A small segmentation model, trained from scratch.
Training: muon at rate 0.0054, 4300 steps, batches of 64, held-out accuracy 99%.
Rows from block 2 of the encoder of a small segmentation model, named by matrix and row number. Rows with one number belong to one neuron. Each number is 128 + 24 x the weight over its row's rms, rounded and kept within 0 to 255. All counts start at 0.
After each neuron's rows are labels from the 100 images, of 14976, where the neuron reaches its largest size: "responds to" is what is common among them. Only what is clearly more common there than usual is listed. The data: rendered dice on a table. In brackets: how many of the 100.
# gate: MLP gate (encoder.blocks.2.mlp.gate.weight, 336x128), inputs 43-85
# fc1: MLP up (encoder.blocks.2.mlp.fc1.weight, 336x128), inputs 43-85
# fc2: MLP down (encoder.blocks.2.mlp.fc2.weight, 128x336, transposed), outputs 43-85

gate.187 [164 174 118  95 154  87 164  99 133 134 149 126 120 128 106 132 120 101 101  97 124 143 137 129 148 137 133  86 125 161 134 118 135 185 141 140 133 157 154 229 128 120 203]
fc1.187 [120 179 150  76 135 127 133  63 193 124 108 126 124 104 129 113 147 125 144 134 112 165 100 109 125 166 137 108 130 129 117 141 119 133  96 130 128 124 156 196 118  87 150]
fc2.187 [ 88 122 156 144 126 128 133 100 138 141 122 101 123 127  87 145  86 136 150 146 126 114 169  83 127  81 145 147 150 154 123  89 133 103 130 120 140 120  83 122 104 111 138]
responds to: five on top (68)

gate.188 [136 154 102 130 155 168 132 130 180  93 125 106 140 140 124 171 156 130  80 135 125 119  97 138 124 111  81 134 176 116 168 108  85  87 174 122 144 130 121 118 148 123 113]
fc1.188 [ 80 160  74 126 133  70 127 140 146 129 114 120 119 143 144 137 158 133  88  92  72 110 106 117  99 115 119 137 130 113  84 161 126 120 147 125 123 142  84 103 159 165 128]
fc2.188 [146  91 117 128 130 177 141 178 128 172  82 143 144 135 122 186 120 117 161 129 143 161 135 122 221 149 130  82 140 127 137 139 133 144 122 122 128 164 101 121 124 126  70]
responds to: blue die (35)

gate.9 [164 121 105 146 143 106 119  91 131 105 116 106  88 106  93  82 148 101  93 111 104 143 157 171 105 120 120 127 158 148 131  83 115 137 117 123 179 132 118 131 122 153 120]
fc1.9 [ 90 119 150  83 108 132 139 164 127 152 153 117 187 134 166 145 148 118 117 103  97 143 169 149 136 130 142 133 159 181 161 136 117 133 128 129 120 137 114  97 104 113 144]
fc2.9 [ 62 113 119 103 143  96 150 119 131 139 145 213 138 121 152 110 104  96  90 141 143  73 127 100 106 150 122 152 129 120 135 117 162 118 118 100  95 142  90 139 135 119 161]
responds to: white die (34)

gate.181 [107 158  92 106 125 108 132 180 163 148 130 125  96 133 137 105 119  58  97 119 123 129 137 167 160 104 132 138 130 126 157 140 137 147  83 163 100 148 127 161 161 119 133]
fc1.181 [150  65 156 163 107 153 117 145 113 129 145  96 124 119 151 118  68 149 125 180 117 167  78 124 165 132 140 126 132 124 100 143 121  77 123 118 133 115  84 149 144 141  87]
fc2.181 [165 127 132 110 121 183 137 110  95 119 137 112 118 143 113 118 113 138 134 114 119 117 116 137 146 167 124 116 120 100 129 154 144 153 123 106 124 121 133 132 145 130 104]
responds to: five on top (71); green die (34)

gate.96 [178 145 147 128  97  89 135 127  88 113 158 148 137 113  63 146 141 130 118 116  78 166 149 113 122 125  99 110 124  89 107 102 101 130 109 106 148 160 151  62 133 149 151]
fc1.96 [131 167 118  90 140 105 123 153 138 128 149 145 129 137 122 159 166  87 116 147 108 165 121 157 106 114 148 138 161  81 141 117 128 118 143  98 137 152  92  99 141 110 102]
fc2.96 [139 144 128 136 132  83 167 129 130 187 114  88 152  87 117 137 113 155 145 142 163 131 135 131 126 158 154 133 100 152 162 119  94 108 139 138 150 112 122 107 154 106 136]
responds to: blue die (36)

gate.87 [115 127 118 164 102 115 123  84 138 103 154 159  76 107 124 108 154 125 177 124 192 133 140 136  83  97 100 157 134 112 124  90 121  96 117 152 130 114  88 145 112 120 151]
fc1.87 [129 134 115 126 172 147 149 149 110 138 115 144 154 127 123 146  91 131  57 144 104 117 147 107 164 118 141 126 109 123 130 132 129 121 104 128 138 133 148 145 148 126  99]
fc2.87 [ 87 113 118 129  76 133 135 143 162  87 119 186 134 129 118 113 100 114  99  84 135  91 181 120 123 166 131 129  87 121 149 105 113 121 146 116 125 156 116 118 128 160 154]
responds to: one on top (63); teal die (37)

gate.29 [129 140 148 137 144 133 128 100 119 130 151 198 162 126  81 107 107 138 139 142 158 137 126 150 136 131 178 145 158 104 133 154  84 117  68 159 103 109 138  98  89 151 123]
fc1.29 [104 146 130 140 125 126 181 115 168  83 100 152  94 132 128 149 106  78 129 121 118 148 136 129  85 145 120 133 121 130 103 104 113 118 158 119  96 106 183  77 165  95 151]
fc2.29 [156 112 104 112 123 146 141 159 117 123 149  81 145 133 166 122 112 138 119 149 154 105 118 120 119 133 159 112  84 129 115 144 128 108 126 143 108 151 134 139 188 120 120]
responds to: dice: three (61)

gate.85 [147  97  96 133 112 128  95 110 186 176 118 132 119 157 116 121 122 155 156 125  95 137 128 136 123 103 127 148 136  70 130 132  67 108 127 120 128  50 103 121 176 140 118]
fc1.85 [113 180 128 123 171 146 128 158 165  98 128 135 110  92 125 160 127  76 130  57 105 152 130  98 148 119 133 130  99 128 126 124 115 138 139  96 119 113 127 127 133 129 141]
fc2.85 [150  58 112 138 133 154 126 129 130 156 115 133 113 117  89 130 133 122 128 106  90 129 128  91 163 121 127  55  55 147 104 118 102  81 153 131 132 129 145 149 151 126 105]
responds to: two on top (61); white die (41)

gate.6 [129  80 136 121 144 149 115 130 128 146  71 127 163 157 161  79 152 109 148 150 100 129 134 152 122 100 168 153  90  91 142 125 127  91 132 153 101 130 111 143 142 134 135]
fc1.6 [ 86 118 138 158 168 130 128 134  95 139 117 114 130 128  99 129 114 130 123 136 185 134 148 129 129 131 144 184 156 110 123 116 158 119 114 236 139 171 134 142 128 158 119]
fc2.6 [124 118  97 143 143 161 123 120 145 121 117 101 120 133 123 128 167 116 117 118 144 116 133 114 138 169  91  91 110 136 103 146 136 158 133 129 133 116  72 128 131 135 159]
responds to: white die (34)

gate.12 [141 124 119 128 137 152 150 155 100 110 126 141 121 118 102  87 120 119 129 147 169 126 109 149 110 126 104 127 126 111 175 159 140 122 120 149 137 130 125 129 145 112 161]
fc1.12 [166 151  97 176  67 124 104 115 155 115 100  87 139 112  85 134 134 154 146 145 121 135 147 150 128 113 112 104 143 164 139 127 121 112 125 183 127 170 115  69 128 149 140]
fc2.12 [ 85 141 135 151 107 162 139 108 168 148  86  99 169 126 124 104 141 113 134 109 138 176 161 128 146  86 102 126 142 129  89 143 137 138 129 158  90 106  62 138 123 151 132]
responds to: white die (34)

gate.311 [155 100 123  62 131 161 134 109  78 137 160 121 176 143 126 139 130 127 130 114 142  54 136 134 144  87 108 129 133 156 135 112 171 141 109 142 116 132 121 125 139  98 113]
fc1.311 [140 156 154 135 136 104 151 141 112 129 114 127 132 113 115 118 104 116 132 138 135 127 108 115 105 127 145 131 151 128 117 142 151  97 133 136 113 141 180 188  80 116 184]
fc2.311 [128  82 154 137 128  92  99 127 104 118 123 165 109 120  97 161 128 142 110  68  97 103 152 131 105 142 149 115 160  60  86 125 150 143 136 123 155 128 136 121 139 146 117]
responds to: five on top (60)

gate.23 [163 149 121 134 126 138 140  98 135 129 166 112 163  99 130  79 142 110 154 128 111 115 150 126 123 134 143 164 150  95  97  99 122 150 104 132 161 176 158  88 122 111 123]
fc1.23 [113 121  77 127 137  95 158 167 157 106 115 142 110 125 116 116 170 112 155 133 142 170 129 148 116 126 148 126 106 134 182 163 129 140 132 123 118  86 141 135 127 145 133]
fc2.23 [122 106 115 161 152 126 144 158 132 119 107 196 131 119 125 126 175 125 147 145 130  95 107  99 131 128 134 136 133 112 158  75 128  98 122 175  96 122 132  75 144  98 111]
responds to: red die (40); purple die (34)

gate.168 [128 114 159 109 156 151 136 159 117 107 112  85 110 122 142 121 100  84  92 122 154 120 184 108 133  95  99 133 126 136 146 133 124 120 108 137 113 148 129 115  66 119 149]
fc1.168 [133 116 117 175 113  99 128 165  73  92 127 132  94 109 173 121 156 104  94 156 140 147 108 121 158  42 136 142  95 159 163 138 142 133 128 154  83 150 135 123  92 114 149]
fc2.168 [185 124 128 135 111 100  99 143 141 121 117 174 135 103 109 118  98 130 157 148  79 159 117  90 133 160 128 120 187 129 111 162 120 132 157 173 144 120 140 106 142 182 109]
responds to: two on top (60)

gate.16 [ 68 124 117 138 133 107 114 113 101  67 127 173 143 128 133 163 113 152 115 124 150 154  87 107 172  93 142  91 159 102 144 124 112  91 147 125 128 122 129 104 101 143 129]
fc1.16 [122 116 158 148 111 141 131 150 135 117 148 135 137 102 124 149  70 138 120  95 128 172 101 106  77 149 139 176 157 163 119 129 112 150 152 143 105 131 109 144 155 173 158]
fc2.16 [133 101 112  70 171 145  75  97 129 141 139 167 116 131 130 131 151 142 114 105 100 122 103 137  68 117 103 131 102  90 101 122 127 115 106 151 127 123 141 106 139 123  93]
responds to: red die (35)

gate.112 [101 120 127 153 152 118 137 166 124  98 126 124 154 142 104  84 147 122 134 101 144 160 142 133 161 156  87 141 125 144 142 146 118 116 130  93 133 136  99 182 156 187 178]
fc1.112 [124  90 138 105 117 115 123 152 150 166 137 162 185  84  93 157 101 111 101  77 129  92  90 109  86 135 125 124 121 121 130 111 145 119  94 138 142 122 125  88 168 150 117]
fc2.112 [112 189 166 114  88 107 110 121 132 147 134  86 124 125 136  88 144 157 144  74 135 138 137 103 122 125 128 134 151 130 171 132 153 130 127 132 157 133 196 128 137 119 122]
responds to: white die (41)

gate.306 [ 88 139 100 152 156 131 141 181 108 125 139 147 145  89  80 127 124 127 170 137 128 147 155 126 131 111 139 122 105 115  84 150 137 115  90 151 137 117 139 188 117 154 115]
fc1.306 [149 112 111 125 125 118 138 120 146 129 133 106  56 168 104 113 112 172 157 191 118  97 120 128 110 140 173 129 159 126 133 130 164 152 156 122 144 133 134 118 148 168 133]
fc2.306 [106 143 110 108 108 119 103 151 113  83 134  93 124 196 120 159 129 124 125 145  92  88 114  83 136 161 125 146 142 154 114 111 162 124 139 116 154 132 201 151 123 120 131]
responds to: five on top (64)

gate.120 [156 124  95 151 109 153 140 124 134 145  90 122 126 226 160 112  80 154 110 131  99 108 111 131 131 137 133 173 103 132 136 119  57 170  81 153 125 149 147 142 127 125 130]
fc1.120 [130 129 128 175 161 159 140 129 125  89 107 116 163 167 133 127  97 142 119 101 127 144 160 158  97 128 133 133 127 105 146 112 126 131 144 180 129 135 122 147 160 108 128]
fc2.120 [127 133 148 113 109 141 116 129 135 114 115 122 166 165 159 125 156  79 146 150 136 160 153 160 133 142 108  73 154 131 123 152 163 118 129  87 152  95 127 151 130 147  83]
responds to: white die (37)

gate.255 [121  91 142 124 146 137 120 136 114 137 115 124 118 111 130 100 117 124 137  71 117 124 121 137 101 182 134 119 123 114  97 160 113 132 120  78 132 116 133 158  93 134 165]
fc1.255 [137 129 131 117 144 139 152 111 113 185 120 125 133 136 121 107 112 109 142 117 125 114 162 127 135 175 146 145  98 104  85 139 166 155  92 108 128 109 162 159 151  81 155]
fc2.255 [109 138 149 154 108 119 162 139 132 115 139 143 134 134 144 115 125 117 159 132 145 127 141  89 114  81 134 134 193 107 128 175 147 134 115 136 108 116  87 115 160 166 137]
responds to: five on top (80)

gate.216 [124 109 156 125  96 109 139 154 123 141 120 148 123 123 128 127 157 141 120 135 168 159  93 163 140 138 114  87 191 108 115 110 112 107 176 126 163 117  83  83 134 172 138]
fc1.216 [112 154 106 156 165 134 176 140  92 128 123 111 121 122 115 140 148 135 126 138 141 133 129 100 160 117 163 124 173 128 127 152 145 151 114 172 115 131 148 109 141 126 101]
fc2.216 [153 117  93 156 111 152 113 119 106 106 163 129 195  91 115 135  83 133 122 134 129 131 135 139 174 118 119 142 127 158  89 164  74 122 135 170 137 100 168 117 102 135  82]
responds to: one on top (61)

gate.249 [173 101 143 127  90  90 107 144 124  99 131 184 130 151 127 122 144 138 115 113  94 116 144 137 121  88 141  73 118 158  84 130 116 162 123 159 119 102 164 123 117 129  88]
fc1.249 [112 148 138 130 144 143 171 157 144 131 101 122 142 103 135 110 128 109 162 119 142 131 129  92 113 172 140 160 122 114 140 102 134  80 107 141 111 130 118 157 117 131 130]
fc2.249 [ 97 118 105 144 170 132 122 121 119 114 117 130 123 135 145 153 129 126 150 129 135 131 147 146 157 180 119 107 121 107  98 104 165 125 166 145 128 173 154 144 146 193 141]
responds to: dice: three (77)

gate.52 [117 124 112 128 121 104 151 130 133 123 123 135 170 152 107 172 125 122  82 134 124 101  98  97 142 126 118 147 119 138 113 121 127 129 119 127 130 169  96 152  96 166 126]
fc1.52 [170  96 124 169 107 138 104 110 137 125 129 128 108 148 129 124 116 140  96 139 109 129 110 128 102 150 150 129 108 152 138 120 127 124  66 151 133 128 113 122  84 151 117]
fc2.52 [126 102  96  95  84 120 126 128  89 117 128 123 116 144 160 105 136 148 123  97 105 138 118 110 123  90 134 106 149 165 212 103 165 129 136 127 127 149 151 138 163 126 100]
responds to: four on top (62)